config.yaml
model: "image denoising model"
dataset: "dashed paths with two dots that lie on the same path or on different ones"
train_examples: 295000
image_size: 32
crop_scale_min: 1
horizontal_flip: true
color_jitter: 0.1
task: "denoising"
loss: "mse"
noise_std: 0.4
arch: "unet"
norm: "groupnorm"
hidden_act: "silu"
weight_standardization: false
widths: [64, 128, 192]
blocks_per_level: 3
block: "basic"
attention: false
upsampling: "pixel_shuffle"
init: "lecun_normal"
residual_init: "none"
optimizer: "cautious_adamw"
learning_rate: 0.0018
beta1: 0.95
beta2: 0.98
eps: 1e-08
ema_decay: 0.995
max_steps: 6400
batch_size: 128
epochs: 2.8
lr_schedule: "wsd"
decay_fraction: 0.4
final_lr_fraction: 0
warmup_steps: 640
weight_decay: 0.2
Rows from block 7, named by matrix and row number. Rows with one number belong to one channel. Each number is 128 + 32 x the weight over its row's rms, rounded and kept within 0 to 255. All counts start at 0. After the name is the row's rms in percent of the matrix's.
# convs0: first 3x3 conv (model.mid.1.convs.0.weight, 192x192x3x3), inputs 88-109, a 3x3 kernel for each
# convs1: second 3x3 conv (model.mid.1.convs.1.weight, 192x192x3x3, transposed), outputs 88-109, a 3x3 kernel for each
convs0.97 141 [137 115 120 144 150 134 119 106 136 100 129 128 145 139 123 134 132 131 136 137 149 127 131 155 133 128 118  93 116 101 126 120 115 115 122 130 108 115 133 150 129 133 142 124 144 155 137 148 157 141 129 162 141 143 108 115 117 134 126 120 109 123 115 138 148 134 123 130 119 159 140 131 161 137 139 133 148 113 159 150 139 116 145 122 140 147 120 120 127 142 111 132 136 124 123 107 116 109 113 144 134 110 168 157 140 166 143 145 134 114 134 148 125 107 133 146 117 119 115 112 131 129 127 116 116 142 135 125 137 145 121 131 143 137 129 135 113 126 135 143 124 136 140 128 134 122 110 127 173 152 152 138 132 120 124 143 113 138 122 146 132 123  91 130  93 122 174  95  96 121  86 164 159 121 149 175 152 112 139 143 109 129 106  97 140 120  73  67  91 134 146 130 146 162 121 144 153 137]
convs1.97 196 [130 133 122 119 104 134 131 118 132 121 104 139 139  72  87 153 137 124 128 100 142 114  78 125 148 140 130 120 165 130 137 232 173 122 152 117 151 100 131 132  37  82 145 106 127 141  99 118 124  28  74 130 101 130 122 157 130 134 208 167 116 136 117 131 114 136 120  72 127 138 138 150 134 101 134 111  75 123 139 139 146 148 135 126 143  60  86 137 100 130 117 129 130 142 163 107 130 134 110 145 105 131 133  32  86 145 122 140 116 136 108 129 189 137 111 144 117 122 151 130 133 225 180 118 156 132 114 148 135 132 213 173 122 149 121 110 142 128 121 208 157 116 144 107 151  95 135 133  24  88 151 116 133 114 145 137 134 158 128 118 120 112 108 147 134 129 204 164 111 134 122 147 106 134 122  49  94 146 125 136 154 130 126 122  60  90 133  95 147 144  94 118 121  28  76 142  95 132]
convs0.98 148 [153 127 113 138 149 130 105 117 128 133 138 135 131 140 111 130 122 116 131 144 144 120 139 145 125 118 109 108 113 116 133 132 103 113 131 125 107 120 126 156 135 129 153 114 130 154 151 140 147 140 155 150 136 133 102 108 118 135 128 117  94 120 110 128 138 135 124 129 110 163 143 136 149 145 130 126 135 119 161 145 130 116 125 120 130 124 120 124 122 123  99 133 130 119 116 109 134 127 115 159 138 122 168 149 110 156 139 129 125  90 125 150 142 120 120 144 125 126 120 120 131 138 131 127 128 145 134 110 127 131 129 133 139 138 143 140 128 128 137 146 133 130 142 128 131 140 112 128 175 139 145 113 131 136 124 129 127 119 117 140 141 120 100 126  91 114 164  92  92 112 101 166 166 130 141 175 143 106 138 129  93 124  91  84 130 115  76  79 105 134 146 156 157 155 140 151 142 147]
convs1.98 202 [129 132 125 124 108 123 125 107 130 120 117 140 130  66  95 153 122 118 130 113 141 110  72 129 140 129 139 121 151 125 147 240 175 126 162 126 146 113 135 128  33  88 146  92 125 139 104 125 113  24  83 126  82 120 118 143 128 136 209 156 116 154 124 138 117 136 113  68 120 135 127 142 143 111 133 107  67 123 134 134 146 140 141 134 139  60  89 133  87 132 107 130 135 149 158 104 142 141 102 146 110 142 126  30  90 150 107 133 121 125 108 141 185 133 117 148 125 122 137 125 142 222 171 125 165 134 118 131 122 134 216 170 122 155 122 106 134 115 122 199 149 121 148 107 152 107 142 116  26  97 142  97 136 118 139 123 127 164 129 121 118 114 104 130 125 131 198 156 119 150 118 140 115 145 121  41 107 144 116 137 154 135 122 120  64  96 123  86 148 147 105 127 118  25  75 135  83 123]
convs0.99 046 [141 114 157  73  78  96 131 128  98 184 146 163 172 147 135 109 146 160 129 141 109 137 138 161  97 125 141  95 141 110 164 175 129 164 147 136 143 153 154 139 145 117  94 158 145 146 107 149 118 111 152 140 127 165 135 120 103  96 151 109 169 112 137 152 138 135 105 153 150 123 142 135 135 124 195  97 178 146 120 103 142 121 145 135 125 102 149  98  97 117 133 106 146  97  58 104 166 132 108 168 118 160 149 160 204 138  87 160 105 111 106 113 110 120 126 132  96 142  94  93 125 143 134 167 141 126 125  92  71 103 116 107 156 108 104 152 138 126 123 147 125 148 163 123 117 180 192 157 148 187 120 156 146 103 141 103 173 115  99 105 125 109 131 138 137 150 119 121 164 159 133 148 141 176 174 188 147 123 174 170 130 114 138 118 165 127 129 157  95 131 128 136 134 126 160  97 126 188]
convs1.99 029 [161 132 128 109 142 125 127 109 131 101  91 171 108 131 166 119 124 161 128  98 145 136  85 175 113 162  97 142  37  48 117 116  51 132 143  83 101 144 187 114 102 156 145 111 156 126 162 233  75 136 187 137 103 127 129 108 100  99 160  74 112 151 100 135  90 146 109 114 155 114 113  94 121 174 115 146 117 146 113 133 138  95 156 189 110 118 160 165 133 138 114 112  66 121 144 115 129  99 124 106 153 188 131 133 167 126 113 161 137 165 122 141 128  53 127 160 125 141  85  76 158 137  71 155 120 120 166 127  82 147 148  58  95  91 115 132  86  96 187 127  98 106 132 102 125 167 192  88 121 172 122 111 158 168 105  95 124 134 113 129 147 140 141  64  91 111 106  80  98  97 107 135 158 160 129 125 163 160 160 143 145 168 159  90 116 143 160  82 168 140 159 175  83 118 173 128 116 142]
convs0.100 047 [114 109 130  99  84  66 100 110 101 133 164 173 138 143 142 120 163 148 155 122 119  79 114 144 139 153 141 172 126  99 195 162 140 125 136 183 107 122 168 117  92 128 125 122 111 151 161 162 159 157 162 173 169 172 118 168 139 126 134 152  95 124 104 169 120 159 163  83 106 109 111 105 134 115 131 145 134 117 116 112 110 132  80 168 100 120 133 150 154 104 121 114  89 112 141 135 122 176 129 140 151 149 117 119 132 124  96 141  91  97 116 115 137 145 103 116  98  92 155 102 162 130 165  83 121 137 132 135  74 142 178 112 120 126 129 139 105 105 148 143 152 138 112  88 149 145 141 159  76 155 145  93 146 110 109  99 110  96  99 112 142 113 112 165 128 177 127 165 168 179 154 137 123 114 123 120 124 152 154 162  99 109  84 118 113 102  90 115  74 122 135 112 110  91 135  89 122 190]
convs1.100 032 [187 133  93 159 156 100 124 179  93 134 154 138 149 144 150 131 127 128  92 156 150 114 159 150 161  90 134  79  42  54  94  69  83 110 101 114 161 186 160 144 168 145 125 136 172 130 185 179 146 163 219 105 158 184 153  70  67 125  84  94 111  71  89 119 121 123 141 156 157  96 136 111 140 154 142 135 126 159 140 128 129 137 133 164 129 157 152 108 139 145 115 106 143 101  79 122 119 114 115 111 151 150 146 178 164 121 151 153  98  82 115 128 153  88 113  97 138 152 129  71 108  49  72 113  90  57 132  63  95 141  81 100 120  73  66 128 131 139 103 112  86 124 130 116 140 182 124 135 173 145 112 187 141 133  78 107 146 126 109 138 112 129 134 135  97 142  85  64 142 102 123 115 181 147 151 181 128 131 167 133 105 146 173 138 174 214 117 132 169 112 133 179 138 178 210 119 158 155]
convs0.101 053 [103 115  83  74 100 119  95 139  95 138 108 134 118 132 149 169 131 181 126 158 154 132 120 137 128 144  95 145 142 130 153 176 168 147 176 123 175 114 142  99  69 122 121 102 129 157 167 157 171 153 160 165 226 167 127 174 150 121 163 157 143 155 151 186 114 117 147 113  98 119 140 105 139 181 120  88  96 155 145 110 134 146 134 119 114 103 144  92 112 128 107 123 117 105 145 165 127 164 136 170 156 158 116  93  82 112  61  72 112 140 106 135 145 131 169 140 101 110 176 133 134 177 133 103 169 131 100 137 118 128 161 146 124 143 114  62 115 146 163 127 152 119 151  95 120 100 133  99  79 151 107  88 155  95 165 114 105 123 139  95 128 123 179 181 160 170 149 163 147 160 157 128 130 101 150 141 158 142 118 160 131 100  65 126 136 140 124  80  87 100 101 121  86 103 118  68  87 151]
convs1.101 037 [131 113 165 143 133 132 124 153 114 117 149 137 135 150 143 138 148  98 109 121 156 147 158 175 133 113 125 103  69  76  92  60  55  93  83  99 133 173 173 137 192 199 132 171 130 131 163 169 179 201 243 126 152 144 102 101 105 107  94  99 128  59 126 126 155 123 155 153 167 151 144 115 140 128 138 133 133 162 145 156 110  97 116 127 140 149 155 132 196 131 149 142 124 129 100 118 116 107 136 145 161 150 140 184 187 166 142 135 140 112 131 143  98 140 138  91 132 128 104  47 113  59  69 116  86  78 111  74  91 134  77  57 116  85 102 141 120  91 128  98 132 111 124 124 143 179 141 116 174 155 112 166 165 125 127 120  85 133 156 102 110 128 158 102 118 115  87  50 116  88  97 109 141 158 139 180 152 152 163 118 142 156 144 138 187 168 131 156 159 120 169 169 113 227 180 129 187 168]
convs0.102 151 [133 114 117 139 129 130 101 110 139 126 147 129 149 146 122 141 125 108 154 145 153 130 128 127 129 124 121 118 115 105 119 124 109  92 128 138  99 110 116 143 112 135 161 121 142 159 159 154 153 151 144 146 143 140 110 104 117 140 147 109 107 132 136 146 153 124 132 126 107 159 129 145 155 158 138 132 131 111 170 139 142 112 131 113 128 141 123 112 132 124 116 127 135 118 134 112 138 121  95 161 144 122 142 166 119 158 133 131 135 102 135 145 137 124 123 152 108 119 115 121 146 142 119 123 120 136 132 113 117 133 136 132 144 132 141 135 129 126 142 148 123 109 130 125 142 141 122 130 180 140 143 134 141 126 119 129 121 126 112 152 136 109 106 124  90 114 153  85  92  99 100 175 174 134 119 184 152 111 142 132 108 110  78  85 127 138  80  95 112 135 137 142 143 158 135 151 146 146]
convs1.102 209 [129 131 123 121 113 125 128 107 126 120 117 141 132  71 100 153 121 118 134 120 144 111  72 119 143 131 134 129 150 125 144 232 180 128 171 132 146 116 140 128  41  84 144  91 120 133 109 127 113  22  76 128  77 122 121 136 120 136 209 166 112 152 132 140 121 133 111  68 118 137 128 148 139 120 137 101  70 124 139 130 144 146 141 133 140  67  94 131  84 127 111 128 130 149 156 107 137 139 104 141 118 142 132  28  80 151 100 122 119 124 108 133 185 136 117 146 119 126 125 119 137 223 173 120 170 137 124 136 124 136 208 173 120 163 129 116 126 112 132 198 154 121 149 115 146 113 148 123  26  92 145  99 126 113 142 123 135 166 134 121 127 113 110 137 122 129 199 160 121 148 127 142 124 142 122  47 105 145 110 131 156 139 125 131  68  97 125  86 137 144 108 131 116  20  73 127  87 115]
convs0.103 052 [121 116 139  92  93 143  86  83  92 149  98 138 159 151 138 119 134 132  81  95 108 132 118 103 136 122 120 120  85 111 125 133 116 178 131 118  97 133 124 141 167 150 154 134 185 109  71 141 115  82 137 146 105 107 152  90  94 103 141  72 145  89 109 134 123 162  83 124 115 119 150 161 143 146 167 136 146 143 122 142 110 151 164 147 141 125 152 126 111 103 121 112  96  86 108  88  82 116 122 178 167 151 155 212 216 151 174 183 114 131  64 105 109 111 140  86 111 131  96 122 108 141  99 134  95 117 103 115  68  92 110 115 113 108 125 148 116 113 110 105 102 172 126 118 140 169 118 186 168 182 224 136 160 103 154 130 103 104  93 119 129 131 104  83 121 107 100 140 145 126 157 142 197 141 142 172 202 125 145 158 148 157 116 146 180 129 114 130 131 152 135 164 161 156 165 146 158 166]
convs1.103 030 [142 118  96 104 145 131 133 128 108 150 151 157 150  91 112 157 123  95 125 152 160 101  90 116 130 129 123 119 102  71 177 190  82 132 174 105 144 143 165 126  83 124 103 102 179 118 124 155  70  32 118  99  89 131 100 112  55 129 157 105 115 125  95 125 130 155 100 111 130 156 158 111 160 144 121 112 113 143 106 146 132 147 148 186 131  87 143 152 110 113 130 107 118 156 162 136 144 119  53 141 128 207  82  55  98 152  62  95 101  85  77 134 119 109 140 138 139 134 111 114 159 180 136 140 146 100 106 119 107 168 152 118 121 192 124 133 124  71 156 120  91 149 148 130 116 113 174 128  74 129 110  94 124 113 113 126 150 159 132 146 133 149  88  76  83 136 155 117 125 150 115  94 161 143 145  67 108 135 122 145 109 107 102 123  83 124  83  89 144 103 144 179  97  20 109  90  82 166]
convs0.104 043 [111  91 111 109  69 150 104 108 132 128 144 147 120 182 140 161 137 146 116 139 167  97 109 139 165  75 117 153 140 176 143 176 158 144 130 123 153 151 174 118 103 137 164 134 144 151 166 150 152 180 161 136 172 205 146 125 176 138 156 147 172 137  91 143 134 145 150 109 146 150 126 197 111 157 190 127 134 143 126 126 135  89 135 127 129 131 108 101 147  73  94  87  97  95  87 127 137 113 147 175 130 157 142 163 125 108  80  89 109 122 122 103 127 104 122 151 102 129 124  66 159 174 165 105 126 126 165 114 148  94 164 118 113  87 115 125 150 129 157 113 146 116 144 141 130 114 169 127 122 126 111 124 141 127  93 104 131 142 135  69 101  62 152 201 137 205 142 150 185 176 150 152 112 162 142 178 163 177 174 133 108  81 112 143 171  95 118 120 119 133  90 144 126  65 125 118 160 142]
convs1.104 028 [138 131 107 151 110 131 146 127  90 107 131 145 144 176 115 166 113 183 124 128 131 120 145 171 161 126 108 105  81 106  89  62 100  66  94  45 122 149 147 158 150 151 140 191 149 135 136 155 136 195 184 137 150 170 150  88  84 120 108  84 138  79  84 169 132 131 165 147 145 106 116 144  90  79 136 107 101 155 131 142 122 138 165 117 125 164 132 120 125 147  85 124  98 139  98 142 100 120 160 142 214 173 203 168 182 129 198 158 124 146  97 116 156 142 123 101  90 112  87 104  98  90  61  78 102  95 111 102 124 133  95  99 117 121  86 143  97 146 133 103 100 139 133  95 154 146 154 154 199 161 135 139 172 139 129 189 129 110 114 112 111 131 112 100  77  77  70  86  84 104  98 128 133 162 144 207 160  71 118 139 138 143 185 140 186 189 180 148 159 196  97 127 147 162 177 139 186 205]
convs0.105 087 [151 135 125 139 128 140 117 119 100 127 170 152 134 151 156 129 115 143 123 109 110 143 136 117 113 125 136 159 123  97 121 124 107 145 109 109 143 118 114 133 147 158 133 158 157 144 120 120  99  88  96 133 113 114 140 113 108 140 113  89 141  83  92 126 130 137  84 107 166  93 134 140 112 108 120 111 154 144 152 152 110 144 172 150 141 158 146 123 142 109 119 116 136 141 129 125 134 107  99 158 147 149 141 187 170 127 154 180  76 114 115 116 128  80  96 115  90 148  96 104 120 112 100 137 118 125 126 116 112 130 109 127 166 103  96 162 121 122 151 130 124 126 123 120 141 147 139 156 199 203 149 154 142 103 120 137 131 102 108 135 135 129  94 117 107  76 135  85 123 117  90 141 142 161 104 203 202 118 155 201 132 163 134 158 188 137 105 139 101 125 131 159 161 192 150 157 159 121]
convs1.105 083 [123 134 123 105 117 135 125 126 137 110 115 144 106  80 145 148 118 143 108 118 134  86  92 157 126 131 136 125 169 106 192 224 116 136 133 101 121  99 155  82  44 145 135 105 145 132 106 129  70  23 142 118 110 144 126 157 115 167 194 114 119 139 114 130 115 141  89  96 148 130 142 143 122 108 149  85 108 138 122 122 130 142 130 134 106  59 141 116 136 157 128 121 125 160 119  90 141 107 118 136 106 150  89  46 138 147 132 142 117 113 121 170 160 120 120 120 118 123 150 114 184 222 120 140 154  95 134 156 113 175 208 116 129 133 103 114 147 104 161 189 110 132 125 101 118  92 155  62  35 157 121 112 135 120 148 117 148 136 108 134 122 136 120 151 117 167 198 114 128 139 107 126 119 141  92  63 156 138 130 146 145 120 121  89  75 134 119 101 149 133  82 151  70  25 129 105 102 158]
convs0.106 054 [126 157 128 144 101 128 125  86  98 139 148 156 155 175 121 150 151 121 101 113 130 157 131 107 142 122 126  98  95  74 133  76 130 148 142 154 136 145 157 140 135 158 134 178 134 114  92 106 105 104  96 125  94 114 165 122  96 148 109 120 152 101 126 112 136 138 130 134 131 127 141 152 109 136 116 157 138 144 129 154 152 137 168 139 137 151 137 115 118 104 120 117 107 109 138  90 103 113 106 175 155 142 161 190 232 141 189 232 121  79 105  95  74  99 110  96  97 118 139  86 132  88 106 150 105 131 106 109 109 107  75 100 136  95 121 161 109 128 122 117 118 133 118 146  84 194 171 146 206 179 164 138 140 151  95  77 110 115 119 125  97 143  90  57  85 138 143 113 142 152 115 167 184 169 136 167 182 113 162 174 161 187 108 148 182 148 136 133 135 158 109 151 114 154 162  99 163 152]
convs1.106 034 [111 124 106 100 116 148 133 146 135 128 144 171 142 114 133 123 130 115 149 150 129  97  95 101 134 107 108 106 121 116 154 180 115 154 167 123 110 149 161  87  51 151 149  80 122 140 126 158  52  64 103 127  53 108 117 109  95 156 209 147 129 174 120 127 154 156 106 127 108 130 168 134  99 151 120  91  86 102 112 129 145 138 131 147 126  75 130 146  88 149 144 124 148 125 124 110 127 133 128 138 145 196 104  49 124 155  97  97 125 121 111 144 186 116 131 120 124 136  98  89 140 187 100 120 187 108 122 128  93 170 211 114  99 161 131  91 120 113 167 177 146 129 176 102 137 139 190  97  58 138 138  67 115 122 106  83 108 156 126 116 126 131  83  91 121 112 202 125 130 144 164 130 133 175 102  63 122 136 131 172 157 149 150 152  79 138 132 104 126  96 136 191  68  30 115 147  79 168]
convs0.107 043 [ 69 116 141 121  72 113 125 134 131 152  95 152 141 120 123 151 197 154 139 111 184 129 114 146 147  94 174 138 185 126 120 109  95 113 163  74 139  94 156 139 126 115 119  84 140 168 121 161 131 128 156 222 128 159 131 131 137 105 175 132 123 123 129  86 139 134 156 125 109 126 140 146 171 137 104 131 110 135 125 110 117 106  81 118 119 107 131 140 130 153 106 111  94 138  86 150 124 129 131 161 142 117 126 118 110 135 105 141 100  98  91 146 159 165  73 120  65 121 155 138 137 159 115 114 157  94 127 158 125  96 152 143  94 100  97 106 116 125 128 189 111 153 105 133 144 129 146 125 114 161 132 142 162  62 114 124 121 123 100 124 127 107 131 189 149 170 124 141 155 155 118 155 146 130 181 178 127 193 128 154 117  92  79 114 130  91 133  97 113  99  87 114 106 110 141 113 103 144]
convs1.107 028 [150 143 118 142 132 145 160 128 136 134 169 113 138 136 133 152 127 138  81 136 139 139 151 162 134 168 117 110  60 127  82  46 100 114  66  72 140 161 146 148 181 155 142 143 162 135 153 150 118 165 150 152 158 139 125 106 117  97  78 104 119 123 119  96 150 143 131 140 117 130  86 193 175 133 164 134 147 154 104 132 113 134 154 151 156 161  88 125 167 211  92 160  90 114 113  94 101  85 120 143 122 129 154 142 183 127 183 140 118  79 122 155 127 129  82 153 149  93 126 132 133  53  46  77  99 104 163 137  87 136  84 106 100 113  89 110 128 152  89 144 109 111 108  97 130 140  96 152 173 157 157 204 184 107 156 131  91  86 112 158 127 121 122 141 108  85  75  87  70 117  87  92 121 188 138 129 138 136 169 158 115 150 135 187 135 168 150 122 152 150 137 147 139 149 147 154 189 157]
convs0.108 073 [116 146 149 141 150 154  96 108 104 116 119 112 116 136 160 129 149 139 121 136 123 141 140 130 105 177 168  96  78 100  52  68  82  99  71 127 149 150 107 179 187 142 124 152 101 101 122 111  94 124 134 113  81 106 132  99 110  84  94  69  84  90 130  94 128 145 153 149 138 127 181 142 113 139 143  99 146 158 133 132 132 154 150 124 147 138 122  90 142 103 136 121 108 150 104 156 121  68 132  96 118  87 139 219 180 147 176 160 135 115 130 104  84 124 129  96 134 129 119 151  61  41  64 109 104 151 134 102 160  95  89 131 123 119 144 116 125 117 100  71 139 112 108 122 112 158  95 144 194 151 140 137 133 136 156 127 107 108  96 123 139 125  64 101  97  95 109  90  56 109 142 121 125 133 146 132 127 138 154 108 189 129 174 139  91 120 169 142 156 133 144 104 176 181 131 160 156 100]
convs1.108 037 [141 142 143 122 101 126 111 127 122 166 121 121 138  99 117 193 158 144 102 110 125 124  68  98 132 123 105 105 163 161 133 201 232  99 142 169 170 113 117 115  57  67 136  92 118 163 123 101 135 106  74 108  80 136 130 172 188 142 161 163  98 120 127 138 124 107 125  59  81 122 124 134 130 125 122 130  91 100  88 117  91 123 147 106 121  77  58 129 103 101 111 155 103 161 129 144 149 148  83 157 118  94 123  57  61 165 127 104 119 129 106 122 163 157 136 133 154 117 136 153 148 182 167 151 159 159 113 128 154 133 187 184 121 168 134 105 148 146 112 172 179 148 136 156 139 116 107 127  41  73 160 124 110 110 142 122 161 152 146 138 120 119 119 140 171 129 189 137 105 147 152 138 135 138 111  67  74 159 130 144 144 134  96 107  54 109 133  88 109 156 110  79 113  82  86 144 121  94]
convs0.109 069 [133 141 164 154 148 123 127 118 111 109 129 143 131 152 154 106 129 137 101 130 144 136 135 128 124 160 134 106  89  82  77  79  32 106  76 110 128 155 108 152 174 165 150 153 137 104 105 110 119 152 102 100 121 114 162 115 102 121 109  76 101  95 100 109 125 124 107 150 164 133 150 165  94 133 170 126 136 185 115 138 151 146 161 140 112 142 159 119 108 102 136 113 108 111 108  98 138 123  99  97 104  93 132 174 194 144 165 168 125 136  94 116  78 114 140 110 126 124 147 120  89  68  94 128 103 143 111 118 130  74 107  99 132  66 124 156 141 147 139  82 121 123 123 122 128 164 124 158 194 154 127 165 128 104 119 138 117 105 142 127 108 120  74 101  70  82 126 106  75 112  71 138 128 141 101 127 130 130 116 120 147 140 133 150 112 109 127 145 176 146 176 100 179 183 165 133 175 137]
convs1.109 033 [147 129 114 110 121 140 122 139 146 131 128 114 112 112 106 107 128 111 118 113 119 121  79 110 120 119 128 156 154 149 168 193 163 121 149 114 130 110 107 131  73 119 109 166 130 116 119  91 129  99  86 126 123 125 171 174 152 174 171 179 129 156 143 153 102 135 146 122 107 126 130 131  96  82 118 105  66 140  78 134 168 123 140 141 103  72  99 113 108 127 100 127 155 130 151 166 145 149 141 136 109 108 127  61  97 104 136 158 139 156 139 166 207 114 109 165 133 149 157 121 145 201 154 131 161  92 126 116 165 155 220 147 152 127 137 150 156 146 109 193 159 104 133 128 104 125 132 106  77 119 112 127 114 140 169 101 137 164 134 117 114 128 138 162 180 157 177 154 128 131 120 128 157 131 105  67  73 103 156 178 141 132  93 124  99 121 101  91 141 103 104 123 123  54  97 108 124 107]
convs0.110 065 [124 116 151 118 156 157 112 106 133 144 129 123 129 149 133 109 120 156 151 131 130 122 138 134 154 182 142  92  78  84  96  82  88  99 102 136 125 156 113 170 202 143 148 143 113 106 133 113 123 137 152 133 103 138 126 114 121 105  92  93 129 120 123  94 114 137 114 147 154 144 157 150 124 126 108 113 118 158 108 150 138 162 164 117 165 139 155 108 137 109 135  99 110 121  95  81 142 145 113  94 129 117 116 149 141 116 163 160 130 126  98 108  94 123 141 129 146 104 113 116 108  48 102 129  92 121 116 111 152  96  91 122 114 106 136 142  99 147 113 115 109 128 132 132 125 136 106 156 175 133 143 123 102 116 103 108 147 108 125 116 149 140  90 115  69  77 123 130 101 100  83 129 104 140 116 118 148  98 136 109 166 133 145 147 149  87 153 153 125 154 150 129 173 189 138 151 170 122]
convs1.110 030 [126 127 188 108 116 130 119 129 143 128 142 163 107  79 116 142 114  88 120  87 155  88  71 111 123 115 104  94 143 150 148 227 166  99  86 122 140 114 102 114  99 151 110 127 114 146 147 138 131  37  80 178 130 119 111 157 140 200 163 174  98 161 111 116  68 141  86  82 133 102  99 143 119 116 151  83  75 119 165 107 160 167 136 101  66  98  66 130  99 116 110  70 130 119 133 124 189 107 121 123  97  85  97  85 120 140 129 143 114 158 137 163 132 193 134 154 152 117 151 143 176 182 193 121 184 143 125 150 131 157 184 149 111 137 135  89 143  98 133 204 143 141 144  99 142 102 122 116  38 123 136 133  83 146 138 130 140 182 133 145 127  84 106 161 132 126 196 149 132 145 113 118 118 111 101  72 140 178 102 157 126 133 120  81  76 103 122  95 139 156 100 143 114  42  66 161  82 150]
convs0.111 119 [143 153 116 155 132 132 108  89 120 124 140 128 126 158 143 130 133 131 126 127 136 152 179 137 135 148 135 103 104  88  97 105  61  78  96  77 150 144 128 155 194 141 114 127 125 113 103 103 130 120 124 110 104 109 118 125  81 130 112 112 101 114  97 110 134 156 105 145 144 140 151 154 131 124 148 104 170 150 155 145 136 137 157 120 136 130 147  98 118 145 124 128 122 132 131 141 129 123 113 125 142 123 140 210 182 134 134 150 128 150 131 128 123 115 112 128 109 136 123  97 100  94  61 116  86 104 143 113 128 126 120 114 115  97 107 138 121 124 130 122 112  92  91 138 113 167 148 175 250 177 105 136 125 101 101 120 100  77 113  95 117 100  81 132  80 100 178 118  86 102  61 116 155 123  78 128 165  95 115 119 143 115 106 123 149 128 110 119 159 133 149 116 159 178 110 132 135 135]
convs1.111 102 [139 125 112 117 107 130 121 116 130 136 117 151 135  78 114 139 116 127 147 127 134  99  75 137 140 129 132 114 157 133 169 238 162 125 151 113 169 124 140 129  27 110 141 104 156 158 126 125 110  26 107 142 104 153 115 135 118 137 214 145 111 147 108 141 115 139 101  64 143 139 139 152 143 118 139  97  80 144 128 136 140 149 141 119 147  41 101 129  91 161 108 143 147 151 159 102 136 128 114 155 118 134 123  29 118 158 113 145 114 117 120 130 187 121 117 150 107 116 135 126 144 223 146 125 160 113 103 132 133 130 214 153 122 139 106 110 129 126 124 200 139 120 149  93 170 106 145 114  21 119 147 101 146 106 136 125 135 151 120 123 124 114 108 141 139 148 216 135 124 143 106 155 128 138 116  37 122 138 121 153 157 127 111 125  57 107 115 103 168 154 117 130 124  26 110 141 107 146]
convs0.112 098 [142 141 141 142 134 148 119 107 103 103 141 112 146 157 146 108 132 117 106  91 101 127 133 141 139 137 152 116  95 104  78  46  67 123 109 130 129 146 130 145 210 171 102 139 105  65  71  75  75  99  81  65  71  51 117  75  99  95  72  70 129 117 123  84 154 136 129 157 137 123 169 134 126 116 137 136 157 154 117 135 140 152 171 139 149 124 148  86 102 108 124 107  85 133 108 124 106 110 101 108 119 136 153 208 203 140 176 165 140 115 123  96  67 119 125 115 122  99 109 106  77  29  74 150 119 142 126  98 121  74  60  87 125  80 125 145 108 142  99  82 108 135 110 121 135 144 118 163 202 155 125 141 126 133 113 143 121 105 128 102 114 139  48  48  73  74 104  97 118 107 118 122 140 145 121 142 167 120 160 125 180 143 170 155 133 137 135 153 177 131 131 114 172 169 136 135 136 107]
convs1.112 054 [128 142 149 109 103 129 111  92 131 150 119 148 117  71  96 143 108 116 138 119 148  97  65  99 108 135 135 111 121 125 150 197 183 101 154 139 161  97 121 104  69 117 159  95 130 155 123 139 115  58  96 137  82 129 119 149 131 153 191 156 130 144 137 141 128 118 106  73 111 140 112 139 119 107 129  72  69 121 136 124 107 135 136 132 105  93 114 124  69 108 120 138 148 160 139 136 151 125 102 140 128 115 107  68  95 159 106 142 122 126 110 157 186 144 125 131 110  99 131 121 138 193 169 131 152 154  98 110 149 163 181 148 115 161 140  98 122 113 142 168 156 137 149 147 130 112 124  96  59 106 128  98 153  99 135 118 127 141 147 123 144 133 162 164 143 161 223 164 135 176 120 135 122 159  88  67 111 139 107 139 151 142 128 116  80 128  98  87 131 141 149 133 108  61  97 129  92 127]
convs0.113 150 [141 140 114 159 133 150 103 106 133 144 167 143 133 162 139 138 152 116 123 134 133 132 138 135 139 136 135  98 108  82 103 110  65  65  86  89 152 159 120 165 191 149 129 144 120  97  93  93 110  87 102 107  99  95 108  89  76 121 125  94  76 103  92 129 146 160 133 141 132 174 142 151 130 134 149 142 157 146 159 155 146 123 134 118 109 125 133  86 119 125 137 128 138 118 152 150 118 112 100 139 162 139 143 203 183 142 151 146 135 132 143 117 130 124 122 130 113 101 115  84  93  93  66 119  96 112 115  95 102 105 102  99  95  88  96 143 124 117 113 116 115  89 106 118 132 182 133 175 239 160 129 139 148  99 110 117  84  93 105 105 119 112  73 139  89 101 188 102  84 117  61 131 162 144  93 159 159 121 128  97 128 144 124 133 145 165 116 171 196 151 152 113 159 160 111 121 121 108]
convs1.113 132 [125 123 112 119 119 122 121 112 128 122 134 141 126  70 104 166 107 110 146 138 142 102  74 139 134 125 126 125 128 125 148 235 171 119 182 131 157 145 147 136  29 104 151  78 122 157 140 139 137  39  92 137  74 120 126 116 109 132 205 150 105 159 127 147 146 136 103  65 132 135 127 143 149 140 152 114  71 131 135 117 151 137 142 125 135  71 105 129  87 136 102 135 134 140 150 109 131 133  87 149 145 151 140  29  89 160  93 116 108 110  98 134 175 127 118 143 114 121 116 120 135 214 157 131 175 133 117 114 115 120 203 161 119 175 116 103 113 110 124 199 142 120 151 103 160 151 148 119  25 105 154  88 127 106 125 122 129 156 123 119 116 124 120 133 135 134 212 168 120 165 146 147 145 136 116  50 110 148 100 140 142 152 119 125  64  95 131  89 147 150 136 142 135  24  90 137  70 123]